A small encoder-decoder audio transcriber, trained from scratch: encoder activation leaky_relu.
Rows from block 2 of the text decoder, named by matrix and row number. Rows with one number belong to one neuron. Each number is 500 + 50 x the weight over its row's rms, rounded and kept within 0 to 999. All counts start at 0. Numbers have three digits each.
# fc1: MLP up (decoder.blocks.2.mlp.fc1.weight, 1152x192), inputs 128-191
# fc2: MLP down (decoder.blocks.2.mlp.fc2.weight, 192x1152, transposed), outputs 128-191
fc1.607:506528479512476426482541486477549496621551429474495489430509569490510480511487493583487479625471468590473487499442486460569536539496457529443530561583498546474540556578421528535524470469481486
fc2.607:451541482516527583483419463535445545531567532519509484410503471476511496518538490531529446454512419461474439419519560506503430537555441545556437520520486578480412469526509499569326497572519474
fc1.608:572558517474448478500430543528459506511509619405500418526524458508466591406508456479492440490540545395564557505494464482533524446493589465538531517504430461540465506482567450490496411457504469
fc2.608:523496480471465509560508451459481601484498529523609562557501493615494544559530415491524488467487542491448490558494491437492433508456493476497507640567531524553442582510513480397575493477515468
fc1.609:453524467533525534429464500507391490563480478557480560520430526441508516614369552543503512551504390476469466515524503514456535516517561438476459514530491539468449469498620511465466481476535474
fc2.609:477520475474450461498464526528467497356526499524541478503483505609463550504522458466508515542533503483544490450510528509501477506414479480481518490493482511531504422489521498585342507534518523
fc1.610:439538458520381472509506493494458583574537484528481491455416467424473502527543570539559531482597470541511514482487396587441519493477430423473503583519489533537414606497523483510449450517439566
fc2.610:522479433427567551472506499502501550413514503488605525410580509583451442478531516480509503416544542449578539426496458451510535479525518472465550506537455472493509477540552491552609457507474584
fc1.611:527477471501558467607489511516531461482483511481461499574497454463509571460478525553492430519505555544526495462449584527416467525429488505534502574493529572575502453429562514415434498397472508
fc2.611:599459503447497479576494573488472501561494414537548476546486465482595491442418551559414489450528486548545492458495467453503486547537536402395434540481480506594530436444502503480442553441422612
fc1.612:445460511561558483437528507605491537579449461576497490534531520491508572505563396465465435580603493580567496493379530579466467486487483531525411525517502491460515496540635526549529487470541425
fc2.612:497512506525524581506530559471433456495501486535391471459555497486534494541544515551499523498498407449503453448433549498538606460462491463519433409523528519540519449527456526453550493488550526
fc1.613:433491484497526557516419490591523477520564580476463637523490501441583479539429538529512488544552542541482523452565439549510524491578432487565439438492484448484466571520495475545509515476526553
fc2.613:518486501438579528489460481472458467539387540530499492519470545452501536463519502487475566415513474511462454490543463484525539418606541453348493549519518569515520603495466573386422570521568504
fc1.614:543444493567559520604536523523484479566550433450540581468444561474509345601500436477518497509589505601538485478467500462524387426443439475491418454542503478441489525487588517468508605535573523
fc2.614:466518538547485462513537479455587460395474504487519479505445496572469586555421587493519539467567526455525484465491516535452544525372495545525440474543520513420501457512518561558490481460521492
fc1.615:504536533438494525578525568611426456485489515540504447497480510452566539542469484424433362510551504434516527485610510493462432398509613534539488571532476509522366582465602528512554520485481516
fc2.615:531475480486463505478544447436478575509506535504579517576564520491525569552545463431555546448468520468511512444504462453473481508460563460561515492452556524566490509523513517561457550502532563
fc1.616:529516545457530507563582532495476490521386470494560528477438606522464444474461377480543487427553548468480479492511341531513499386435507549441467460543444505398466533487426467438492439472443533
fc2.616:510529462538514539441463499517532475441453462508496580553547478547545581445511430544505434464434543507456519495486485485485517442561495490446470436468537481489459503624522560384579492463522514
fc1.617:488475491559504504422517426508513583508435454525507506530431491404404489535459367444484490545516588500505474434347626521417489503431502495437480540476464444595532457466507502493579473520540423
fc2.617:424445469427505555484540478540517446505507381551389466455491478448446489515540528575519520514433520527601477483488511486514519570478562480470539514397452573517446518442558449471504461543502540
fc1.618:408503461543523487517548485528594646464570485486456558477522533571524469549535477551412473522522418486440502454577548506541525436553554516458467528595507526422461495510434473534491477490483563
fc2.618:476493482515518437443533518496530513513504484544426462437537500559518461519491486452472442505598497521487515481528475484483450446478447501564591474473536532420438477517446419594355517547440518
fc1.619:561575454436535461464523543544447567547471494574460571515530555541541533394523444580516476533483513447527545450521466499533509539413459543569508557586405518505548599493605518529436424489513483
fc2.619:499527395453542446513511431447464527381486464508432376449511557496532582402538508458503493528416503544504526476502509529516527500422543534485516517569486521513515524477400416574445512476509509
fc1.620:517538472530442545436491482489462426517510545563456420507448565388606523538550492460470510503543505538503556616524445477470515410499564508423450448426553485556516549499572500559459463553529472
fc2.620:493450570494461385486514534498577566489478460453539523473513530617522473483527410411580475512483509507500509613513510510575514469394481547478431511585506507523463515536572391499479542558538492
fc1.621:510547426431548501588374480455525524476467523470454605484521459472592484529478629451551526521457538471465539408555569484456408480525431517442438487489481423495494615462459464524497553481457504
fc2.621:472521479540506568525504480509525503533435492510402519607542511435479476538534511498403505466527527521498517444498533435466494516714539441429511418480574533533563466534452587540508506490504511
fc1.622:467565446550410554424452516524413517486622564433539569438485428489548407533533466513511517617461430526472515466439526485545508441515602488487468422607497537497418429537511572512448422424586462
fc2.622:577486503452422488593486510461552546415544556536365488484444529518486439431504503501528496444480457522468442568490451549400508535547459521493516583550485482532492585531526504479533505455517491
fc1.623:548590540503594463538437545435498466459550493575450450486544544487477494505562517456471526543560519455511487513559660492440516423507426490482559488488479551617421439511554517535562449472483486
fc2.623:463429472518518480483445455511508483507506447531308502480516545367463509547543513465448520508507467498530505513461520423505502474586450660531529422477460481508502464467508500516592471513520446
fc1.624:445435490553450495542511490518517530504500551495539530467452527503511579357531473559560438537611442490459494503554419495532470495483461505518495544608534462542427481561478506424453468476530473
fc2.624:513495481451568469579523485490348516414451526418484483442451465539516465535579530505574510493502556485523483468539481522500539550535459507584566550571449542484472574467506546534461510512506523
fc1.625:588527481531534525436512503494478454599443477474381508431530456564447560426621504577501444613437440506455462470459472554583455559484491554458535579444440512421560521638488436484480481475588489
fc2.625:535450523510494553501484468495513503515553499533460460524544491509475516527498519504462449530493482457471416519500500483487457490563509494449498513441510525502460527526506495362467513476513468
fc1.626:526453556406533499612467513603516520504528475448494555455454579399592556528492517462538550527450507407470548465479551524422451496462456497440459458458453560437482508416544468512551543487397510
fc2.626:518499507428582484562555496560595560494546448534517452561482483323482516496498488486515483548483496483506481506466474526468503534519451451461492394469474503461538479564478587513414535507513544
fc1.627:481544489524573471524519503536478453460496481507427576465516488576438555502545444535521569458495488553435526464447454553488561488509434481521538525532486513438566581534461575601465536481499556
fc2.627:443538531484526469489476516471400535478533465557470563433487443645444507474394495545537519461538457533428488536470514468554504578521445618578531505507429510492481543548431518368447479515456564
fc1.628:608453471531497454512657538552469538548454496530428605407539466555574589434564437530420504582491527504527588444566429583486487541418448479541574623484463518478582556515499432557441431461583490
fc2.628:544492480475462513459476481515505527437528512526443514553525477421518502436454555479458520559484423445554522501509532553446478484496505428391511479490494500536512509590462448519448452521466462
fc1.629:500511518459527527491598639609543496447517524495490416558478559512553535435516470485401506463476477597495605501481527566533468517488540533465378618535552462485478540470566547418450453493512495
fc2.629:451479489550589494530536557508534517439559525468363476520452447450457504553520527473482479503547528417523502554479462545554512473511515525437471399559579491488587516500504501409584509528398584
fc1.630:430428549426533548428467445639534557467524523505554550435472492447605547563485472463620547550480509477525487424593498502451494506483523540474437545448514525413527504503488463442578508510430546
fc2.630:483488455479534455544475504590558566482554499543481492527466497480485521498463498531508494557448484483509549515515476516464508488525408419481460499483499537434558559404585485485480469442527471
fc1.631:457476476499465607560562425465637510461483544530548510499485534561529437505451579507444514465438464553524436548568583394508460458524588557395469523598499439480475454444454458495507495494484511
fc2.631:526514505478569550466508525450395502511512447494447509452540478457515460532525462483534436510616522479556551503555523502437504486550512576592584528538505528467508504472506386510557492534427566
fc1.632:433428474427531587495482570476532448524546531511561463535532523533529519509466592522448474468504539463433516481422464467543534568570466527533516518595502435452497490479460523472493472478516474
fc2.632:547489493501556491547485480489440563459523551434549501420546463564490529517413419482556534527513448430426502567552577506526514434532499562481579459490542433432531460525528517547494549543521507
fc1.633:371638497461555477554531534442428468556557488477495477550500480558414595476439543540577526461531419439545496481417384549541483533595453570474471532579537474473423486464527525464509492463498434
fc2.633:417512555494514462490590411552477503468456526502401481496502486598424440476482548457555493482492460483534502535510464471465473441494469498546459515519490463506548489537484561521460511511497475
fc1.634:452554437420525559588444465471529562455494521494481584441466497506596518492477636464500577567460505429477477416504541490492428510543491497477373473488484427479452608473494481524502585525472475
fc2.634:508531468533510520517509457493612533558487474503454508507542519473495478511534529516485514507489520526472481404505497404516507533665498467424506507446489528506549466577437608564482512527469546
fc1.635:501497387583423476482514539560502522537525557434554485518434532371524530522509466471470509546609497582542418451417446503461564426519572520464516447506500478389526601568552530650502525540536465
fc2.635:476478565527581489489562574498497478467551551501620436489564483443485493439418583560484499542471507553454492474486537515433517471583451451416470454481441522470443555526596530528494438561532508
fc1.636:503525498495509507394488484541442487528492434502511535479485475430472503603487478513489490512502483535484486534453419503537505452527492499458486510599463551549495573491574526448502512463517513
fc2.636:502532589464401458494495516472501476425497525498489467605489536452496561468519486431557474584574459444376511599473507511474454580530490530569588369459486511450528542418514478561448467491470544
fc1.637:601483577449506402483627519520511568470544438481521440488518523510457495470537408525478492513506489527581557481468437542515540473496573492466410593526420429587528559501551446491490518444512495
fc2.637:510506538502451528513539524518498497503492533564348563478571508382524513461482429418414510469517394511549485464539534601492524550547524524476403449439560449606500533417553460455475564464483527
fc1.638:507528505477461491553527547496516491507446459481504539488491596537459428436469382441550512451602518500476493487530351465471475414468515515491505440575464505418412562520477488419460446469388546
fc2.638:467531430515527487508485507559501507424449402466464533563558526579525545495502462519537461448413539489450530504446475505509524462504517456500444448465504506452472461534519528441606555511517544
fc1.639:555509520501540553504491512548500540423540526563443492553494453511544446484466488503491542526546554503500459481448640479362506460418458477444547517497537477598470465501522586456573350479529470
fc2.639:434463552483452542428478526511462475492530433463330503464501520391469492484477515547425509481521497550458463424507486503533491532500452472577431455443462489529500466546559460456480415521482439
fc1.640:464533504432476499418569498554537495535493448495537521498503570506474519494519462514477571440498525520504467396456378450543538469474480500479465437538463531581559546534394535516507529442474490
fc2.640:492520564488495500500450587501485567490529523503419483516503503515496498457510465539414437558503426505415443532502480528493506542623482554449580371420531499473577532500469558340480492502470531
fc1.641:494451454479515403525481512501545474460529498471371560482527495553511534451570443578557541523528398556546494529505470483493539523473425518419432514502478492553473526534436541524495466494574475
fc2.641:508571431489494517470529507483563515560535526559504487362535586559464508444533532530521511546532444490433465516529561450466429523457511539448431344461567598550591525526478484548616502512524490
fc1.642:459540548469518448597512526479477579486457469543494484506507590575539485510570562410478532500443582545583549587514516490506423574535538539456513470512368468550540498512485577433461463476436516
fc2.642:489542472460565467600454483457598605535518532511488470447483505470493540519557485521534444440580548509408521573519476435487462532590521516619440481488506420530572498445472517476437514529425502
fc1.643:468457486523518402548539484625530468540477488460450492519414503533585546406529440472521488515474511571610494487495493470535609462521480508466458550519540592490473551531434456539536459582421548
fc2.643:451458525528498480454508474509512488428535459505591485646508458581490520527469519551505527539386497530494447502520493520511449512537485488569510399521503475481562488516555537385393449476522487
fc1.644:577532540518537456534539585536494495498533508491499492496570562538550516458550449556464542480522517487502494500480463515496424596425472552466446550550493445501482570509527474399515492516534473
fc2.644:484505505532509484488485470475506519575511464431481534479447467453567501535504510532546514468483509485471515443516492509533438515468518516465353475570525523524547526426411473459434463523534489
fc1.645:499477435555513455516557478532533509491571503517553555491381450494528438502520533485443510536528589566503472465551472477468513525419470541491539558614470505507470585492522582487601552415567481
fc2.645:440436543498465424480534475539409585387522533533560486481525500435517439553470588464544476537462466486508562469439559473487529509436562466531583452482450577488507422501476473559500494452488502
fc1.646:410528511501584493450565486568548460427586620476501531488525446465577518507456462503585523526555511483492532450499498578566459488445395445569550494502566478531525510439523510437523497521508483
fc2.646:473477441475558506508531532511436478534448479512404493468466468372548589512504556524483486447550498471482425628523479559510492560534483433347510495520517568417570508575539492448430525516494513
fc1.647:379535493455528618559539493490524489547439527459405585534448538483395523490508561476429562516498499473452445534523590427519579541526564444512494552552489439534480532469390518533612502426480514
fc2.647:506482523523486518519553519440560472562543472482505505561471532463495421417518545571468417595543444538527508504572464535540530489594531465461478591524466476492544449509450471544502568543463525
fc1.648:520540535490505530510534472534544492521553527487500527516477463499518545472516525444429596533496493503524496608535599455467562532536524413511607393489420537526473500462459498582555431475472463
fc2.648:462476490555537541493515536350436400541497464525378488485502483369514523510444545466474499448455437476499524507512475481477472529503491519535523484523468439511499571502541519483473555480538507
fc1.649:479550465576408552464538458523473478528492555520559530553489478473529508532446462500465539540559458527565469509399486505446457456518681496433577484502497530542441498544485578560495476517573521
fc2.649:470470517484452533507586507469441464551446440460590471462556493588480465344488499525490529448476461445504558454463478499494456485622528474550476525517434560516563388472508539423560414501506483
fc1.650:553533458465463502508537449594478418513489514540520561503448511506554525516506470444547487537562469604485502527564489474518455420444667544540547478439595490431411525528547551507531541621590480
fc2.650:497477491506499486473529458526578525566514531432637520564514488574482491491485412532485526503492518522383590464499482483497466461497546406534498554490475529486513550451461469474448539451521521
fc1.651:468428539521472469468473518527474553492500594527505418422509525483538545371499461508536430576488529545556555475465406506516462548510542531466428520552435519503528564489608547570407510472477497
fc2.651:457523510578463515537496555502532496441472528443395521535576526491480495524493517488529504520423566542549484513529463483489461557537483464495496513541490475531544544483466499376619489490497523
fc1.652:548554506443570569484497571525535446576463474497429463436466470553445548366553565558510476548488448530412415445535445539583482579508475541463521586468442502461480490565492411428443511508517518
fc2.652:555457485509464462476492452448548482479565490542478457567492488532475507546491524505488462474491533495528451574516510437518500465626555561559470561475484507533503563520484487279407510456468497
fc1.653:485493456527498393478518497389533528515544558496542550450365442430404458564507503523547455547562566576478493440507396488486494447514415523452515556541421566498528518404466553521541513487415503
fc2.653:493520484485486562496474492504382573324501487447529480349497504615448454479488585473555475472545448477475479450430495459583464529534509572525528496472531541456515541501526506471496490460510552
fc1.654:425621507521497403498569437474498535510580431462422550500492553537470531534531553608521542550460436565470443487481476507641479518476462499521500495589450510515557488544463470537525510546473446
fc2.654:549474517530487540511477507509524476559539493489495465497492499435525482450439452523588465469499499484495522486489491552529498539476531588616577582533500458512409477631506474507401495477532446
fc1.655:489542494498467562428488513463447513515456498479483522409564571482500518563610424491413432479512552503498425480452444518495461552459472512536585497541468584544457504609513518483594406515558433
fc2.655:431467447438393473585637506490508556355406583525453514520478486514487498558462514463442506551530532497487496558487533470446520469471432591466543437463520518476515482521429415557406511508517454
fc1.656:547516509491493479521464481476536558493511406454534437467456533543496475517548476556544440509424523583509469492471467488577496489497476530467444420548424475502493534385414596586520527431519449
fc2.656:495524483462491501561487538486536468378483501491524398462493465583622547518530496472478436586473427495510510471521538527468491459535515513271551501433500441495505419507507465430376526537558519
fc1.657:561637489557484452517545493533482473554478586494554548568501470435504512546484520503498474452481452521519496498445510549483442437504606584466543447516543518539458544518462670588489497608566536
fc2.657:503482529514494526502574499488465445557501447503592430477577491646472458458500517603531550471476468472537538495520533477508531462593554436515432536518510540517511479535467455448538530527498482
fc1.658:515465596539509545456531519527537516424565515533461424456528551535518565499513396437482386542553522532547520541514464532524525573524490557556394491532519458505502552535614498420429505454472464
fc2.658:450468511573551522500518554471488504535454515509425522487490456476446597504464483494484547498484490493512443591452515536493483523468484472496447434487531473556520546422444479381643506509492468
fc1.659:440570503463474501533484477578450559519572562503510481507482523452551447467460501525553569578545557596560425437405496573483637462424439432407459594498449480569431490506453604515540443479469569
fc2.659:509486508408505574528483526467491520498506489454590462471476513539485477442571583543451494436568583529443511461497514413487468546504460490397523554470471534502607566659550535456485487516451527
fc1.660:519474473401464546465487509525475560565511513539467565394495522472520454513544454423485553505493533551536539501558515534549567432379464463544419468515592575533512449526534568471557550426431606
fc2.660:495544488527343535574552503503451543442503506517523474453506475475461454542422569470538508504461468490512426476475468516564501514463514544543526557487531461457570588631585438564400484499535416
fc1.661:443492459505502529548492465550447424588412551590472463533522447465440490441446500451548442507464530477514473562479428485549420505456424529491536570590507503445504528547454507430508422488543516
fc2.661:523510534453431493408444554540627465520517599424491530521437492533499475464472466539514525501439488419449468491469479411532529623497446485478485504500461465503539499473487510528493528498401510
fc1.662:539512486501432414428504478576524538521444513420561556478486454550508491560496526493402485490522526488541479463556518588462528514473527538513582578492498497534436440426431501553556414559535537
fc2.662:519462500548391556552452436493417529506502483474604513446462473470522453483468518504461513546482446493520545614461501479504458515492574548420570599524507525536447444462480553498561506514448580
fc1.663:537352460512520444483560502505526583525542401454494464575417486559559496461543392537477498510522589558457596451463588538622525511549448510501395600508424573453491531535510526520550496551436486
fc2.663:459414552572462479467491568506591505519518502433478463557477485527499464530431482517482516455467455519418497474563450487418451498464493488577567519526493436442542485636521512395556424502580531
fc1.664:460517491449519533530595563584407518533552510483474459520539536405489544535479565494486543418479548429428528552514526404453411445471503549486523546508491579445535569502525555450556546483430537
fc2.664:442543458458519492449493473494514560495519487566508479613517536302507535512556477456538532505501460495415490515441468515475466486438548490568440429494502499570542422509520545563438534586531508
fc1.665:481534541500519518520448478575467434500543558516486545489553447517513482467470490409498535625535520536490521518531611430497432484538417557498590472467535522620479584456577496526581495381529451
fc2.665:512487495541492487473466512496515488622502508463398518529488530388507493525507474499503465571509485509556477507500531475495474515550518526486518588508555498524523479540454515529426498488511516
fc1.666:442454474560510463526502462521523448561459494450523534496378581599523508618571490541570546476523507536538516491507570483451490465507489504488325626488530492495467444465568502568534502526466504
fc2.666:516554483488444455478542495413464525523506498533506511538400493547509474534469491536507483516491447497496466603465490489491428427503433563437367485501543502491537468455448511493542513556471503
fc1.667:415537530433508508493503504551445476446541586438443499549486502509483504483468415432456563526548509568428556530613417496543555499481525514519581509513501568496452585477497529471524523572465506
fc2.667:417457459504609433469562518529469474521477409464464462479561474471558517553481488511497459512447483456458534544523527537428538482509471452528447466555494429489558432525485401443625529454501452
fc1.668:519546449483548517513559522576465461605574480562485500465463561541486517538543524474549578598573526545514544513515577494579534409401478578456503598546521560459503560544468580571573506537453485
fc2.668:498479514493521467552422523444469545439511483541362566606517496476518414503566492438501513508419470577469464534545491498556501517430497554493474530554486519477497446482460466600556498569425497
fc1.669:495542549491544480476526466542469444548484465578574550529509565581488555466500403447544519453532518580469396468513357506502468501493494481441479464519543433458507468460421465467512475435467533
fc2.669:565564528506464551408512504536446540501520494463412469581581478533505516505469501584430473544491548478568457459567531470470517565529473554478476432536389504555551426487447535471529537391558487
fc1.670:520366477531482465403562469510499587510562456402485435569466490491575469338504453465505534495588518513483515575505586485528493531524475463505510516475483580391486516528469507609548514581554515
fc2.670:539458492483457512477551568418517527541522462493450513448502500482573419543451445466510500433532506500517540610550514483433554484480513367635547494511461544561469412570589521486575484533558509
fc1.671:503604441566410510454512393447468442518514513595499385461476496434598483449560506506506433537571494515516458548478455517509428461396503541383505511458492484481502462502623493428489470502501480
fc2.671:480456525470530489496537551554446483453510479485534556404495566518500459476513479458426517463564432536479451576490570540559531463468471554589457495543518516542479481501520521431437570564593452
fc1.672:502512432541496492425491443526458485510502500596401566527386487484522494526432538497446577506484453518507488484483467490531564516526536503481476557534500490560452497578586469506446483518603471
fc2.672:513470483542482437480477500449411507389551516499491439465520542492478500550556514470481506524572551506513484523537501485512451503474516513582508502531490506501504475480473555608332487514510543
fc1.673:478647448522469486478575414489463403528480541524509464467453503471527541468514361362518547490425413516450492565483502545485474491430526516457511501569542504466460482522494538516534451473480530
fc2.673:481523479546587501432584563475531471535542479528537424561415470595485467477450442509519514434570509492414517516492486543541533524557481618407426488469493568507524444546494567534597450501523429
fc1.674:494540458502540553513541526555500475583580503559500515454463545533521533534554543500558590599591542562537530527536571502560499421396525589474495568538523554459522565569491591553585504534458490
fc2.674:526503529520505472507465514439498531489507482617374496447467490457499458482511516425391502530525480473448450533486468493432510572412483527432436475529461517536525464539470537596575454504485563
fc1.675:525519516569444489548483493523560493528513520456543468501511521498575449532560473434411577604508397547468529534455605497538440543617532573461405443536481487461518506430506523535509582484576509
fc2.675:478499512526451504441459474553550515383511595511574519507474502462531546587497481484511482508467522465468506500510516504511422567577489479338497527550565504551484566483502571376567438496502523
fc1.676:471436470457429460539549399490602523444535562550524504510452538483586420464490541466512503541471464552497481517426412458493503452475554632383524431537468614507512591581419526556514484452535478
fc2.676:514584499514552498464519468541434522463516520515556417516514504527485496598515492504436604499507459480533498461559553497502547496476470505611472420442425545515544520484539504443505552469476440
fc1.677:592502476516452533481546449522461477541529512496462618441522542592468462455435411558516470540430483509417466453498474548473502466496564558468532404560471622453497579557519497500515456526419513
fc2.677:474505436505470492439459520561460498405475477549576495642513494415509539516470535521517480571434474488501529500439530464462506433487500460571480507534502557458432483615535508476450542491542460
fc1.678:433489455453539446641530444533534482496434563474491531524442440539527471539507467580571580484573551461491483518541568515451534422509543469476551516544471529450471485461496487481450470457395495
fc2.678:492479446426461531445469452492541435500569488515505511595482508573532520441501433537509489459538543491510527501516484539515552581551479469544502564501459470465532516615523547475510519469500477
fc1.679:478511448527518498452473426508509536525585440545491563527485507550461488530589587457502496372534529544404486439575424467546461390466494399533490550513520605433472595504634437560560496572517464
fc2.679:556467493504489537436526519542523496471521528466432461651485454451414485477537488598459483465501473553534550544492517431541512622542486446554560598452498509507523398582533487554580518463563400
fc1.680:487597481484489533580581489591495593454485531478481568479529450558474539513534478449553548546539468500454500487537512545492537488499414490592468465565485496486455484607522464431447484501539509
fc2.680:476434525479478505464508561504485425558476501491542488510512439711476575526461505516544526511432577535481496413468515454448494514474475525541496462520491497495464563544497447461513531461490408
fc1.681:508613535402495485567559469598523432569565523470507540544484503527468434543475521499514499544506496505484461492576501432474520478486499523550564533581416552501492507450508542484530480479428565
fc2.681:533524394458514441391542531503375506628488427514497484532561498448508544515487479522511476486497557553406427430469560474525524506544504530520505466583502534516471506421535438505519589530485502
fc1.682:512525539595553565467570565624517524504423490478537527481508443513542497543447515579503473616545498504582571546600519524473472505534487602497501498522532505510429503440488494527561472484473446
fc2.682:513466455472534505396548466487543511502468539492459460577495521472459495434507564480458522496524460515500502546552474536524568532450425458497546535561414504508528470488400468502405543507482454
fc1.683:409439509553535543608542468580449506567474553487477465493539465526381484536488606508429522385507480486466497532434448592592440457488484467537487531491513552515441538501528390477493508471485478
fc2.683:611574500525474509533507520479609453436529566473555501598434532424432502453480600506503516445511479516561453454520534464470487526570512470471503505434475482529526500480470453470464537575502533
fc1.684:507459458510492434565566489475499538626446432512417506630465548518528547555527443490509518517559494528517435524539588453477435405594498567495476539499513508466584518414475550598536427574451517
fc2.684:463531506496461502487499551497439461553493513470497447492510470438471444517529458471542460543506530501562492555507448451455494519642510511478477412549516458476526487378543434553681526486511495
fc1.685:498575444522440543492446567547432407545480592500472486508459574480543533508475488489439435566574469500488511469401387492491500450533530445466364469505486530504536560507532538556523411490493494
fc2.685:544509548555526491447513446534511550302537494505551434513528521502509502500503467466560471470479502570614523476545456488473535546415497482472518539493445501517489597499542504519577512480549519
fc1.686:511505504416535546503443495533531493358471565533523556442478492449566506470507490459509563504505493465472457417477539493498331534435543503392514489515534512474454568509438580519518529496531527
fc2.686:500485489560532481553468544507605543583491431415524445497474512666461488484463481493496501543520499503452516494480481508574516489526568453519428619471496470494537523453497622401579529465481499
fc1.687:470521600516514537513361476579557539581469443554538467485530552554518560576556449489465543414525515492439499551582514460560438515482535483535503534506496510462551587546422511330486546519482497
fc2.687:568503500474461442543548501508553493547582479488531520379475464592507492475457517515522445489479489454494546580466501500546486526513542487547508462419514515518519519571521457499463477565355513
fc1.688:515477494492519539616542521530474429520421543448580543418510535525540457555485468467445483453557433513488496484550487530527390495416440433554471485462453567456473512522638472533498543501444521
fc2.688:516524454403567458471534468481490512443497536488558504486493522432515521510468484476475503444473435488531510436494491488552478562522429446612497504476493599514509469593499523532508490525496545
fc1.689:422576469524518530508554496569432443568583525577512497409576523522550555508543517495463564525593480595567500560506506478580460394389483622460442496562419534482425603567504562500589529502538508
fc2.689:501442576476395523512531603406516495462489469508512418542427403415551545479519476555429492495536450555459468543509533499480523579591502462508563443546482451511506542539498487500573476535530534
fc1.690:588503524488446489472549470582474510520463498475488516468538588529438577535479538552449465461524459467438361455452414484536510540494501464491460524523467461515472529477482550545449517540475538
fc2.690:463520467459468539520485463460510511596550486538498467564472489465474491516440525518510501460554501476637600459474492549496441503578527496519585488568581402546523502558466506435532399477467509
fc1.691:503479495543569587494476557584498457592539465498418529516440531522461429505533486524489494474504487462517471441463378568441520468491504548403532525580482566536466635500452471448527505480526596
fc2.691:481572474488596530469493512465493554348565487487571534504588483490566470435473552450463526482469431522486488389402608606483502482465535551480545473435472512430570505449531522475551481461457598
fc1.692:515612439547505506620529554511500468534483455468451487479439529517445504593518489501485511497489515503531513561581475506432473447482408534481573363556552535488497507520566445513562531536520533
fc2.692:450481509446493545523528440571454466587496551494573565534507524486505544408461563567518526581467534497435495463528483564409490491439585471526478435505552493500467437568539533342563502455549537
fc1.693:468528433463512473487499527496509492484559551447451446554419491468533547554578470475561497485552520554437470521541557479480504393492569608482390649561425458474499505476517536486470497493384466
fc2.693:459544434462491478465418507398508467463469486534561433582467492468584484559482478486525514531435524467457534419473478440552492469527528488532472554536468413478537477582430497540509557518481379
fc1.694:545478536464399490453585523520554580536522445498468532526533515487531413423446569504510503523525525544587488467524500542566485550498469527544435583481513520502558545530449588595487468442528491
fc2.694:461507531558438555559422495521579508405501526512482501535611495530548486446503571396528459525619479398553436442530582556502478506517549459460451422487440523476401556467467471420490538517476470
fc1.695:489495493470507440471533510515514421564482495463523478503558628481488466461426474455569465481472447450463421504523425529444497463470545614466469460555464521459458485523513433507480506496394488
fc2.695:487518512501475522499541538505530488437405516498616508641532500507500505537480532512512542494479521487427481650449548503478502519535531506527471503553491513470530486580475543434464449530475447
fc1.696:531425465501560562551542509592483539465410534541472507534538444425476478474437519530420626507558521535518571569516612552486666548449396498471492579443582506554535497458494534524556478445517482
fc2.696:475495518535456575495525455500656457470533446447453480539507534516453473528482467503506473488489498551510508469563568517458515568464474495511536462523484474536530371536495498520381466494510562
fc1.697:499528426500440530521478509551444504523469563518503503529392512501520543428502512491476497491522537508565458497507472461540487461540496477475443525486431422512402493446529437514510448429591526
fc2.697:537509486501478529583504495493472531518426515494670494490539472553472554497540558546470507496527491597503548417503502484469447409600530454442519449532477464518570526482461481435447554517514485
fc1.698:617522389434564553479584426496493464485494505426429491433516502486506601441504509556509544549460430525497498474548519521553505512488561581475503551521483438443384402566454475479487499425515431
fc2.698:433537529509459484484507400513481523440515510514432424464451510476591499472511541487539503420525413484383482513476469520463458477509489551470458472534511516583545494546543579517533481534482472
fc1.699:502598479558560557499510513590532468449532438596542496438512564535486532570510427416583449485513414519439511596497500547453466564499484544486452415498510510484546445505499495493512566402537516
fc2.699:443439442524481493491504497589471423564471507537492485438419413554487507509550535510470514511418524541489466559517444541470490497339478483432524485498486543578447484476503504353605494465469496
fc1.700:507550479484534496528524543517414546609570447425522560533437519481463413578514474389522452499455619568525443484475538541489507530433417421494467466474496490441474549399498516511549520537442501
fc2.700:503510458452503485522592452455472523527485473526556556463512549393448557513558523504461453503581459445440418498486503468498504591416514477472469445531416495506478517371524414559493540442513570
fc1.701:516508508511478405494618476576489383545525487482465552490443515554504541421439460487589405535474435590519459440467531492438481441544480473456460521494547582439503518541464529525521459519414522
fc2.701:455501506484494526532482496553503541399468500536632521691453522619542560492495493548496480423441493529490515579482501494466545500493505531525439491484425485413515478445504511445455490513466512
fc1.702:454530481523516555469538537562499489626519458566499489462524563534494502514571505492527546611525575590495523528536555506521508441422519521441509574553489579507526567552498594533605513560455509
fc2.702:536556491499483585468538479542517492528525536510412470543490440544452430470510482396540587515492461479451461434548489452463540512499559466456489607565511488488399443439515505571558441521533444
fc1.703:545575457506472446427435473568424515508509554488523554506483449419515504565483479463459548486477488502520514439488478496428530515520505503424554495542397552540398476482551545471493463532512502
fc2.703:533503490466558474499558533534390386567555484461593507593514519430507499485463490542532458481530546513461450413501496511457495460491526518500561499577508553497525492413478520592349544462491495
fc1.704:508572479532516483462524542555381473529464549540516494510459585500491509545499534560477486526570487492502520487425419426485463475451514466492369479496535607454519500497476477540543405444522475
fc2.704:522481447576483554421486463552481542406537479533495475511479531515536536438519532530603505446515520462513576442550487486482526538401546457415541464459521476588526594492532464546502470446525534